config = dict(
    arch='preact_resnet',
    model='image classifier',
    dataset='dead-leaves pictures: piles of overlapping shapes',
    train_examples=145000,
    image_size=24,
    crop_scale_min=1,
    horizontal_flip=True,
    color_jitter=0.1,
    targets=['shape', 'size'],
    num_classes=[20, 3],
    norm='batchnorm',
    activation='relu',
    depths=[2, 3, 4, 2],
    kernel_size=3,
    stem='single',
    avg_pool_shortcut=False,
    widths=[48, 80, 144, 256],
    label_smoothing=0.2,
    loss='cross_entropy',
    init='orthogonal',
    residual_init='zero_last',
    optimizer='adamw',
    lr=0.0021,
    beta1=0.85,
    beta2=0.999,
    eps=1e-08,
    grad_clip=0.5,
    steps=29500,
    batch_size=256,
    epochs=52.1,
    lr_schedule='cosine',
    final_lr_fraction=0,
    warmup_steps=1470,
    weight_decay=0.1,
)
Rows from block 5, named by matrix and row number. Rows with one number belong to one channel. Each number is 128 + 32 x the weight over its row's rms, rounded and kept within 0 to 255. All counts start at 0. Numbers have three digits each. After the name is the row's rms in percent of the matrix's.
# convs0: first 3x3 conv, stride 2 (model.blocks.5.convs.0.weight, 144x80x3x3), inputs 40-49, a 3x3 kernel for each
# convs1: second 3x3 conv (model.blocks.5.convs.1.weight, 144x144x3x3, transposed), outputs 44-54, a 3x3 kernel for each
convs0.75 101:134142118087100115139061120025071115087084188094068188077105092092100133083108103111127119131108100119102106117152084101146127086117133088164157162182168167182179142105097128136122105097121096127072096173113130126142128098144143097120134068083152100082139147116107091116
convs0.76 100:169094087094148152124135145145145096130113132146179172154106106130106085136134120122156140129065099126183146102105122081108209107131145145147084105072072110106094058066094096130185100100102147125086145108156127151150124156165165170204135161174172113157144113106115101153
convs0.77 099:090084093112045031132105076119126127132154139160121161145137141108085092116087075082068103108098043127060101129160121106139199147186189107140106109080075160157131111101091075133133133137131148159152142175071142140126107168144135131117148105095150179162183158130110079080
convs0.78 096:099127140121168192135127181144146116177187165145214131132142106146155129100169163098141081178145165127160184091148128179203210171188228126153136114087058098124111173136188153167181085161173121066106113088144095101087111071118114143115136160138169195150121142124141184122
convs0.79 098:113140110109069062122066100109117067123121137120109137148108084078031048093021058105082059149144132138081094101139132141160143110167173139150131121149090075076127114152113104125084122060089110137126150121102085120108194199173175090143110111161155116122132079158145076119
convs0.80 103:087043077059061052102085086123104137165145143155108137112132135136130117119101105122059091087061087044095086097106132107055081049118118178136163162206164203180107116104147133157172114145141094043120123129078077046116084108062148161128194137119132141141125141103109124114
convs0.81 099:081065161096074028123113064084130140121145158168149152088089139141076106123109100107056086149058093119065081142159120140151144140121090129088080156116082146143093128024099105045084133068097069111167094214180093181187170150183153152141124174123144113097210114088123150123
convs0.82 102:109145108170181181194192161097124145088060103093075105156147163186182167169172162127155093152201173196186103128150129137176149140186142128075095094077059129121085116122150117084125109109096137116128110120165075062181101167144129140097113125128118149145133164146142170137
convs0.83 100:143159149174073083106081110075092107069113181075142169082135115094167150098113134109139096160111129100098149187149139147111117107078121057087107109177140124160181127085153075106122099155177136100126107133096133079074134109135124143193164164152081116117106147120125103106
convs0.84 098:114102144123125133119163155119169152110155090115132107071093140126126171111097130144094143122142127127149129117064130118094142125181174106116120129128131099120107169129159209215117204173034107118135146150126103110106091128110119131116098176091149133154137144115143054110
convs0.85 098:125122161165169182162179162128117134132115125104103121107148185146133149115153138132109109132086117144082072119049088081047064137061089136131109135111105137121142104108142110128139138153145115208164065114101133159148109072127062091106110103111063148122125157107087100120
convs0.86 100:156211169148157102166140122149135115092115112096107126125153135114099114099093106148165082160182166117114097143120111115103135142129136110086117097079106102156100075101107119143153150137156094157152118174115133153167154143148168163166144155180087164139113098126098153130
convs0.87 101:125093101142069134124110150114099118137121158103119098051057046097085059112104064099156135126107132175184153145095098094077098107103086096116118109151124134168102084091107107099083123148128110163130157155172185137174128090120110127055168092110140112172128150112168175120
convs0.88 098:139105168111166135090176143118075119129072097162157080108101163113154112148116113124093143155182159156180157084133115110127158131131110146163171107109088107104087162189163197156136137060071147133142147128195136124131080120071097108147142088119078089164120162145150096139
convs0.89 102:122154163150145129121109151094086104076054127088093111068036065052030000036000006114164141108147128137179149150157159156195175151157139119116119087069116136149123116095106112123127137127097133095131107073111173101156124085115080092080105110057130109122136090101113094086
convs0.90 102:132181161210174145176180202107103130111097128118123150165136104164146122129127109072108103103092087143125110116126124128117113159128160187115138144145129132139132110101130134141150103130127090169143132141156149118127111165143140141127141127140129133126144057096133121138
convs0.91 104:155118108146112080142094108115161207156188188128200179131095117149119123130111098141131086136099064139089094180143151131114099147125109178138129147147077196149059076112102125174118140144110155143080118134121137179125085131158125136158124129156093135081072128153042133136
convs0.92 096:191129117083128146113152138183161126180210171145192162124119124108117090090078108155150151186179184151180180112142157131133141134144147096117119079094120093128097075148118149143104121140115099110075105093094111088087159164144236194178144183146110145144125149139094146140
convs0.93 097:091113193078190161126157205150157126199094104059081086131110111110100088141099113122149167117141158114162170120157173173240243162235197167160120134070035100112122099163096138129079095135103157122127130093114136116121134115096146107105143112109195145097129099059160126120
convs0.94 099:129188147170183173173129162106095125086090094105058106127128107136149176114122130116162106157215168148134146115140160132163139078168143172126068083137165128101178127113091102095073139077059143149178026090081111118111145152149150072077131068079173112126151148106101134134
convs0.95 104:118124136114111122151154126081140149123168182077140091131105091099101099103099152116121137126133123107124101102126103126125119167143132082087098088031078119034088109133107145150110159146106130167114099140115117155116173119128127116115182119170198202159142140138176170093
convs0.96 099:079141122148059096102102105076099093121085095132099099099071106112126093125109073108133110090066087071050050128159141124112126119113158126144113115152132105160134139138129176168152179172204113126131165141189143145141127131095139152117183136139116147163135158136123134112
convs0.97 098:144091150113136128134153148108185197168180178179118100136130121133087070123121114104122087135151099139155122128107153130123195088120130102116131090068086077069039075124110128107108097080069131162139111152139139194156121171154157147140119130107135119104103112145070151131
convs0.98 102:145056058152101118146099076092125142118111128157144121134084104150118129128133106117128140099075123156116114102116100169148111154156104085150130111107147118117118115080136071043125125070109067073120111108135124157126094079139141105131176157119136133117127132188135150122
convs0.99 099:128144092135161153122145123158159149116114124107149127097099120089104087117092124126149110150147174161177133131107129138147138135139130155142154122147125133144157118148129127137107143128141120082098100129152086100112150158163177175176119148168118131103107128149108159157
convs0.100 098:154119161113132148114076156163159161149177169125173140123084129100060069137119086139103185133159129075115157116122100103099137085078091161129141084064073145098067134126142133088129103135167148147163135157135167196164104098101091111129158178162113092131132080110119136131
convs0.101 099:150146100165121105142138144134122126136075108113112148104034083092026049062040105149147153108130132147159144151112085119088104108096129164123160135098112136132144161195181180182159149164205112120111162075133102059071126094075085129069127055056134121155103106065104048120
convs0.102 100:095085137115087104103054093087112127075125143106152134128129093081079091040071077131110131098124096119074126152122150134122116132125111110080141019075098026061072114118098117128136086141121122133136078085087058085142106162125149131096149176167185156086122127156099120160
convs0.103 102:150152135113155166126076085165179158123097139071058073102083135083164083137122126127156105147145079163160179127146126186139123112154150122117121107155159118154166139124153149102141176167146150150166159144166106123201144085188105131134149142132144140154139182157100209108
convs0.104 098:126146147131175152141122127156136124114122160162115130077053091097006071128073110140129135146082099083111134151148119097139071136143155103119078113057086101088107136149119070107129079093116159122111132144136130155135128137112093110104045080092155201169166183151169158111
convs0.105 099:137156146122166123157187141123181159180208219162141156115145175099088155073065116160131145129185146167128141123130095082090116109102100137143187120093144087097113141155182124145169135113127085128141113142100156168134149174145131139142094118117145082120142158121133100100
convs1.75 100:147153145137161129174136144154148113148137146122106118121125126154148179130199150171155140132127114116153165126109085076140068125092187124117101140162077129140157152097083121109154123157133177184149136133148097153165116072139142111110129067115131131144129130074108071103136117135094096078123129123
convs1.76 100:110105046101179114174083124128121143051067053120121112127140131104096100134122109151127119136121116107132094105140096122190128055120135114117116075140092124135156123124175141137165151084116090100155110133134057136136063074091154145064118143098149093153195180056172130057131177111105094096060090048
convs1.77 097:132162110161133143127172130158123167083088082108143139118109096067105099112092084146134134158167151185218178111068077105046067143171107111135158148166144129178113112056088150136150154181162144118129061131155075114181137085127112089134095065127142125133132111071116121133122101111127134129144123146
convs1.78 103:126154123122160137109101149156115150129087123116092141151100116162130142152133086148154147056091109134223147108124125134155154122143125121149136129123130138146107107117106122118132127133106115119118126100125066043113140137146112095106104095152146146085129162105167142139107133107126119102135133121
convs1.79 099:102040130141101159150153090085137160161120117102110102092113080115098085047049077162142180137136133137129155098152099094136120114141175132137123084121132164147107163168133173128148099114129091111084138146118110099114126101087070078048077047058132092137108118107120110090031119063058071075034059053
convs1.80 099:151161154140153135179173079095083109137127129120136142115111143116117122070131114137164157140145173130154127135121114126135096144087078090117118133162133108123123103137103102128142138145130110078108103075148113129204139139144166162121180136147115174101136081092146056070153139142135129112117128122
convs1.81 097:151117084146134136171149095133129081140097067110126083116094097099158047063084089178136122167212188166216196127098096087066144163192160084086087164156118078184094044012090064141155163195165078104061131144071192171130109107127136118132091109141135120132098087136106078169111103125091104123093106135
convs1.82 101:087105079115094132154168097096128155115112128124120150174149146145083071135120111093094114047098119121118134107111140139167137141181143160156137133090167120153137108091145138150145110170154144152165127167158152153146101142073074068019026078084156122097085115120114155144091129139133122120106090108
convs1.83 101:147106087146172134162138162124115119136152093096151119156114187106105157116108108155172140105073132101083068140109114131135132134138111060081102094106085088141138143132068105165089093117121142079153105066178125094078115107108186094135162124116089107097155119116118184142096102143132101145109118118
convs1.84 102:095124115060056137115071109171130115159101136137089102147183145164115143181137139118130137125162154145128120072101160131109115113146129126108084119095143122142160077116127122252122161162089148130144213136080147148139107193121091153163158161191071050217007168213058172188111089108130136115119110112
convs1.85 097:133144116113160085124150180090134142085105109130111145166138160116123129089159123126123131104090101106095109154084147111115087140133115162122112126097171101145169091072128122093111104122117163139079099182101061123160106111086122150113089118149097119117115123124118178151144148152148129138155124139
convs1.86 101:109107078116128130164157102123140114149092102132070067088082133115052000061091077126120057059010043096082098127123118137111112155126147145098101124086111130105096136113124080110131076175131098103157104032136113094077097088064132100118121130102109091095109055084117105140145129133129081113112139103
convs1.87 106:120134049159093089106049103124138138143155107126191160153062100186201159131161126137142097169152112149123117177118115116117109170065110146110111129111115124127127132091103163130145120128133148129124118126118134194092122205098140132149160135153088140167130122183094106163090117111128129140087095101
convs1.88 099:120104160137065103103065131100093110149174118089078074150154100169102072176140158100113091150133086101086123178096104141099124165166123115097126130123198127142177082072171169138147127082069177134183137114071129130116078205070114159119141165124092056127098051143101148206075123091087066112102110089
convs1.89 095:115125139112119161135098101135113108098129105090089118143106125134136122103139123153135132141149113128145136102147116110071097093110114121102102121131113136129090158132118138087137141165156098109098114129089096136142143080116141113139113097117147147135155142132137072115104142126131142120165164154
convs1.90 095:121141147089129099132142146120134086163127114105136144082113078072099066068089101111143197134142145102164112094105113127123099101115074125097102113104120135107173103109115144159144108134120104111121119116174095109168104134131091164144126139128123129120128142153180142162133153132133127122126155174
convs1.91 101:155101133139097160135099136116114108151121130116097108131164104151148076099148130204130097171122130164135110104104112102122148159156131094140106092170093123165156172132081152118150151162186084129109058133173100100113076084117069045116129096081136195137081128101140112091138123111143121132094115115
convs1.92 096:070117090105163101103112041149135147112125117147134131115093108131117108129131130106101110118150127100138151115140139139150143144165193121132114138131131137168106130152120098105078124108117106122153105164107115111122130124116151117101131103092144118113137155119148113137142134133140115126139143139
convs1.93 097:096138091143155193125104113148147128141104122122118106119078091109060100072094101129120095085123107146163139096091077131161124102123128167153130140175149153185158128141115141133163133149105114168067178129096092095162096103137089049066071036082194168119127213139096096121059065127100107110065035121
convs1.94 095:141107054171081151153119114125143144113106118050077121069088100042072053067082081113114085043067058082108100110119144160120116128156160183117113125136158159175128108106096133088106136182118073100087117155108091114174091105117085039058083037032152115125118137111144113110053097073077078117053040073
convs1.95 108:138135181104147139163126089118130127082079098099087073142133122108117110111117110064120095108161121134127134128099137128124123145128093106112097149132135132112142152170120143169131114104109120130139120162152133112143104087116121140165121067117106084150121114157142131135144158172111148133092134118
convs1.96 098:123125119122090124143147071120120137156164116114115099120130142115066095131093104151150142190188164153146158093117119031112085181155148078149136135040094112137100107085155105068107114074154120130128143141164140148148137159139128151138138138123129188164152133133123117115016008028022039051040026011
convs1.97 100:105139092128133206115089098155062092075076104157132157103142084115140080076050064135119122148173150145179178115105092084116092092133136131095094137157114135146102102160125146113188170129142077102130079180092130152125085116071072103125079126120148081121070151119114118119177163171149181152139168159
convs1.98 098:166133149192113170127131131134096098131078162129096108071127156065152163088149145135130118124164226123157166106072071187076167134133122112124107098167116110115122128104095144131145112167164091082116059172168083135116083107099127122174118120181097165071087033097163137061139131149159178176169177156
convs1.99 099:113109136104117157134096078116134151153145167134148145161134134150128113138121144126134139105162160108111113097153122117135148152170162081129112147107096121136089134148131111125093111093092097121147136139135120187121145166137154125103122115135139094143140103128142120106100103111101092130106120131
convs1.100 093:155116136186139113146090097108090146126056099119074120138121102148126143090115115147160153191154142135112142182162097098099099087130099077079094113075093114108126180135112154075129119122119122164167059127160117130138118098159163162141150136119085133118129154089101126187095086056081073099082093095
convs1.101 096:124124158115107131125155142134121125134165116089093078123128154120147142174167147121112120156139081118084089143137108109118103118111092078067100078058140140103096165133191131117125112095125140156111143101098154174148140133137160156157139165143105125169140126181114101081139149155129151131163172172
convs1.102 097:136101083164089125162183114148075108099140119139089126109116124113095086091092123131134133110110106124086085121148128089051047138140121151141131170162125160178127097103070124155173106135104115172108142154093092078107120054124162173186131156154137132092130142048074103174141134129139135123167147151
convs1.103 107:075117086107107107121097039139132109136135139136137158168055091151136114151124131117105097139178115099149171091125137151164183106170206078139155111104114063123107119143119146114151117120111127138140125167189124108127123157101109113091137141099104120127120114115158159167096075091111093119127134126
convs1.104 098:148114158158193072123158116162074165123080095101106090129121114119187100105123123136111118082078096091105089145185118119175119078093095099105046136155112139141090155122085096199108093108128141114133131183120075120099113079095149107117123127107099073053192107028125156096151124133145161161148161163
convs1.105 100:120151131156188119100154141107138139110094127111172120140148109154148132082098130108129089175155111122179150157133095162133105096098167151123137105076147142092090094142098185145170104090097142156160133128105147134132114132101159119149192082130107069116147128154186174192096141112127135154117146137